config = dict(
    method='simmim',
    bias='all',
    qk_norm=False,
    drop_path=0.15,
    lr_schedule='wsd',
)
Rows from block 2, named by matrix and row number. Rows with one number belong to one neuron. Each number is 128 + 32 x the weight over the matrix's rms, rounded and kept within 0 to 255. All counts start at 0. Numbers have three digits each.
# fc1: MLP up (model.blocks.2.mlp.fc1.weight, 192x48), inputs 0-47
# fc2: MLP down (model.blocks.2.mlp.fc2.weight, 48x192, transposed), outputs 0-47
fc1.0:125113133119125142125119134123129122132134122137123122135136119127136116129127128132127126125131115116120131149129145143120129127129140123130127
fc2.0:122120131128130122131123135119133122120129138138131121127128124128117131124137130124132124109131135134132145135125134145127126120137137109124125
fc1.1:133126128128131132122126127126131129128124128132133125123128129125126129128129129128127126124132124125129125132131130130129125129128129129125131
fc2.1:127127129123119132131130127130129129125120130130128129134130126134133130126133131124132122132127127122130128130128121131131128123126129128131124
fc1.2:132128129129123132132129126130127131132125127130136120126132123129124128121128121135128122131133129123124127137127129131129134126125135121125125
fc2.2:132124128123129128129128130134125128118126135132133126138118123133127124129128121126135129129127132132133132119130125130131131120127115125131137
fc1.4:110133141104152148114126116159128132127126125142117110107112134148127096112132139155153118136151152132130164142124143130118113133093106109114121
fc2.4:145156099135168130109114143137146134131117124115176123130121072133114162130118109097133130068098137133120125169136125101117149127139138170123113
fc1.9:152000105044144244187112139179036186211233163246102134138014141070137144033102119255255000000120180009104232255108255191165081000049109057069062
fc2.9:132203092255004082042160078148163000126062171225088129088235081202133110252208087179101179139088141141000110049064159030105253231122255115023106
fc1.10:162086162097119128122100135133145136132117102122129069188141089145136140128109146136173144129146134099152100118134159108113114147134133096082140
fc2.10:100144129135194139107088136130153160127077111052137076130135121145132196116140085153074128126128072157152135112126169130145127171121145091150138
fc1.11:128126136128140137127120120122118138143127122142149122118143123127139128127120123132137128119133127126129119125112129135130136126113120116123137
fc2.11:129133152131106141135150133130115123137143123119134136108139114131135130099125122134121124132139141143121144100138106135121106141120131116131124
fc1.12:149127195034167255039069224096093199088173074214114000127111017112096056213082092206255036035169173079167135255106238188116132159000047126022189
fc2.12:162220000071196163203074174120156154088100115153168129108072255216024139142002145210110043057022147122081154096177116059193255119085148126126178
fc1.15:126126126128128129129128130129124131129129127129129126129128128130126131127129128128129126129129130125125128129128129130127128127127127126126128
fc2.15:128129132130129131125129128129127128123130125129128128130129126128129127125127129129125133126128129122129126130129127128130127128126129129126128
fc1.16:122090152138123162101129109171110106127126110147134092127111142131124111127128134132162108100119122124147143155151174119125114123114146112098145
fc2.16:156145101149169179172106090149117131115138151122073071126087079145084189089139138098173140144130093139140179148115113154123087168116099106151123
fc1.17:129113137118125127114127131124118130134112108134141132131119128128136124132121119131131127125120123133136116141147149133135132127141116106127149
fc2.17:133130136119112108134148132133121141115149159143104130124125117101102143114133139130119130124140137122123134144132133110139100131132129127128136
fc1.19:158102152131120144107119110143106156162127126140135093124139119113133130113089118138141118109143102108119133129136162146137129132131137129105129
fc2.19:110147105078112127156128091125144098135125134120077134144143117125153141140159144128115119120114105131106111152137166140156153114139117120169128
fc1.20:125125128129126130129126125130127131131126126130129124128130129126130130128127128128127128128130126127128128131127129128124128131128130127128127
fc2.20:126127124127128127126133131130129129133126125130127125126129128129127128129127128132130129125127124129128130130128124127128127130126128126129127
fc1.21:095090194037204255179010198166079220170165026203143016152092119048131058090019138255247000026214218000205147166145255177140056046073016101013179
fc2.21:066185151063047197066202177054255207110124134126240106208114205000098075170068129000030145141074038195070173255223018067211099197041252110139061
fc1.22:125094145109132158129110126138095125135144093148135134122118133144142156120101120157153102108131135084137125154127169130127116118140133115074137
fc2.22:133144147148109112120164089160142117103160156152117081143102137133125132109130140091088105105093136125094137164114080178113096169123133165168158
fc1.23:138124141125133138125111138106106128121144137128149114131129122131121123115129128127133111118135137127127139125121157148125122137107115135120123
fc2.23:140127111126112111142140119135145136139130132118120123119102135129140108112143142128150126120129136130107121120120142126130128118123119136144155
fc1.26:120139126107145138139111126140092105127136091133127117151117106150130126136144101145180113095085118140151122168146157141132135137105129096117143
fc2.26:127170088128142091160148108110060149143128135124163102095079116106158155163117174077174125137107127147113128086134165083127112130151093151159179
fc1.27:053119255061068223162112165161000120164246012123100098003047054255078085090162176255125059023132164000134099156069255121195109086120000214031182
fc2.27:255081146181189055150080000255092097062189020151084160179120204066006161124094163137066037170255138093255073047117000107116157102248208234012053
fc1.28:082118154126176135121000134200018127158167136219255042174070141090089072150051151211145076066159173098171052200123255182159162112097113103045130
fc2.28:115091237107193090142189171169174233170115072154103218147064093016188235107050114099152106166160085197219196185000023080013029003168164147158101
fc1.29:150135132083124125113132145140098117130146123127131138113118126139129148131113112154130105105097149104137136118138176133146139118118114105116143
fc2.29:111144136099087136097137144163122163191142121125117125091109132140118145135133169130133087098157142109123097125120103135142156080122162140124121
fc1.31:139104134133127138132129112126120128139127125137111115118129123126133120135117144149139110106139139119128136132132140121140129128128131126132121
fc2.31:137122122138133132109127127128143109121127123131127129150135123120127133126139120119118142137140129114132123120116125123135143133138121122122134
fc1.32:135130152112136147114110119121102137153130129121125104139132110142141142119094142135145112132125111118128130133134147140134133119129124120118125
fc2.32:103124130127117151130117128117116140146123109125150126114137158121127128132110120144149119113139164121125126131141138124133110142126115116111134
fc1.33:131125132124123127125124130128128132134127132131132125126124125126134125129126123133133127132128128125124126130132137135126126127132124122125128
fc2.33:132139128137130131128123132131132129132131140130135113138125118115133116123124132134126125135125119121125134133135121124127123121119132125129129
fc1.36:117121141113140139123108124137128138129125114139140120126128140137111123135119127135142120112139122133140139125124129133127126119120134127128137
fc2.36:109140107142114128129129139126129138106151130126128122133123153120136130133114114118130129130141129128148138123121135142127133129131124118116106
fc1.39:177113121086178154169000131099051178139216071208151037129081078113131117193060197219255092104086120087185145253065207183081119166052055108000157
fc2.39:171099054214145012117033229115131116216119060206114211021005129255144070107041202066102106111203156106175169090103161164178125184069124209053115
fc1.44:135090152076120169127090149139054145170155122118130066131110113158109102167112146167188072089136128059168131193105251147117127092130101094077158
fc2.44:170154249096178143148124072167023148135122083165152174067086087125167111160085157106164126061103167084114049120130145136132180161106086167078194
fc1.45:159076149083115198132078039088115162185190129101120136203103155141145151136124082181209065058150137080084163168164193163100114148143105111063066
fc2.45:134187117149089140143130094125133085123104102063104107171089134163101137150157155133142159088108148201035082199197217096117095157162139095120097
fc1.46:151120164171171207077011237085105206149170057157084074139034136114112152134132063211176071098172147037142151238138248125106108121027127102000170
fc2.46:121119159139132083157200148079148152141135255139065170196060123035134217165104167126078026142093216002089088255132104070135083143082091090097241
fc1.47:110073128074174230147061202145078173189145158197114000084087069056126160161093130244181078093095206080132162134123192112156166063113027167064110
fc2.47:213188072187107121143062143074179137099148069113073226156154081083101086106123051120180127210177057145238086133093119160029118165111150191131112
fc1.48:127123124110140145134105127138120133128136118132130111117108121138134128132108127136132125134128133132119125156147131142129121124137125145111130
fc2.48:128140129151138128125119114109144134127129140125139137126130124121112131141113112143130136117113122133134119125103123139145138116116157111136130
fc1.50:135122131117096163125132124130090144169147124138116101126119127141129125126126108135143094120143136134103138157153143121120108135117116136129129
fc2.50:116128130114146133103145121134134122137122180154133132115108123154107120152138140143133138100126109143146133100076130135128098140171113116093120
fc1.51:123043182065073192175038185074034233255204000240190120000004109198186110156036139189216062055072255000086134164167255149212050068135052107043206
fc2.51:145132000150151061255178171034185101056191255006113220112098105101202196000026177079071079144157161004043239255193041141212031127125189147104097
fc1.52:127124128127128129123127131129128130132123125132130130125123130126130124130125126129131129123127131121132130133122131131129129131125127127132128
fc2.52:127131131126129123123125120131119135132135128127127138128130128128128120130130134136125126135132122130129124128122126125127125120132131129122134
fc1.53:165112138109145133131091115116121076176147084125151106124124132104109128155130131137148128115134134107133138138157180153139128138099092096084150
fc2.53:151144107111113145083139150139157130075138112129105130130170134155134146201102120082137107111088122166160116126091116130118160100142132174072145
fc1.175:125131151078121187140112131114100150147133118168138098106117109131122113142106132190176114099125117117133130148138179131152106102122090126110123
fc2.175:090149139154175127171180111144107156097156129117081128118131092110147130112155124114128104139171110115070142126105155128111087153104111131153164
fc1.176:125127124121130129124129126133121132136129128132136121125131127131127131126127126132128127123134126129127125127127130129127127126128132125125129
fc2.176:123132131127132128124131124127134131134125133132135123131123123131132122134125127130123132126121123131133125121127125130133129125130128126129126
fc1.177:080089222043065206015149091175084163192255067121100155128170101066072102219248104255198065127101129000204184091075229143152125119006086124081124
fc2.177:052013182135002170048093135237050255163103212241199015050200183255154100255074128080208001050093188072172097140255255059080103128053073009111048
fc1.178:128129130128125133118119131128131130126126128137136130126128126127127131126129122138128128129121126120125128136130135135123132128126124124126130
fc2.178:125131130119129123123113137139125128133131138119120139120127130134131139131129124128134130119114118135122144129133123122123137122133131121136125
fc1.180:131129131128129130125126127130126127130131127130127125130129129128128126126125128131128129124129126128129126131127129127128131122124129129127132
fc2.180:129131130126126128127130128127129125125126131128125131124131131128126125125129131125126127125128129129129128130128130128129125132129123129131129
fc1.181:115127126126122134131114128123106136139131130141127121131139128140131142139124136142131127124131124121124134138114127123123142125111142116108132
fc2.181:145106119131149136131144138125108151127093093117150152120128149108108136131125130115131145101114099120120148118119138163124125136139134126154126
fc1.182:110093188052114163158101109125033210200215115255098030022134081092181137193005084199209114032163157046124211190205203255140107161022000002024087
fc2.182:087067157170188112025153128217156051197120058069000160247142092169072199046131235014066107131162196082111201064060215112051139151255000229249088
fc1.184:117115129125120131123146137132109127141151124136125115131149129139122119136145131138126117117128131126123135136130153125110126126138111097105138
fc2.184:128132129124122120137136103125135136113122130137162124121147140138140121121148108126142117130124143127117113138126114132128088111101159127142133
fc1.188:129112149084115110144111110108111108143128109186150098137124097115159142124127124126111114106113173142154135124129177116156123128132124134118154
fc2.188:132171131101116105128150108104122133117166122170178158086081102114134094172060147122114143150123142159102147114165117118131123113115127150126139
fc1.189:131121129126128128129130129127127132131128128131127125131124124129131131132122125129130129127130129126126123130128130131128127127129130124129127
fc2.189:123130129127129124125128125125129130128130128125128131128128130128133128126134130126131128123131131132122122126129134123131132124126125130127129
fc1.190:112123157003052164178117164129000203166193005196114080022066086207230107175009165210231052000144255000023175130135255123239115072110000136084163
fc2.190:113032225070060255168070046172056006237180094161130096113229147147188205152149137132000193054023255236197076168165058000112129008157174118191135
fc1.191:135134124122129132141116131123130130156122108127144119135141143144125100148107140154135098126120117125121108148129160145119112118127142114115114
fc2.191:123153158142105144145117119141133122138119160098097117118113110138110110119120143152119137157110100163137106129123135138159067131155137127129130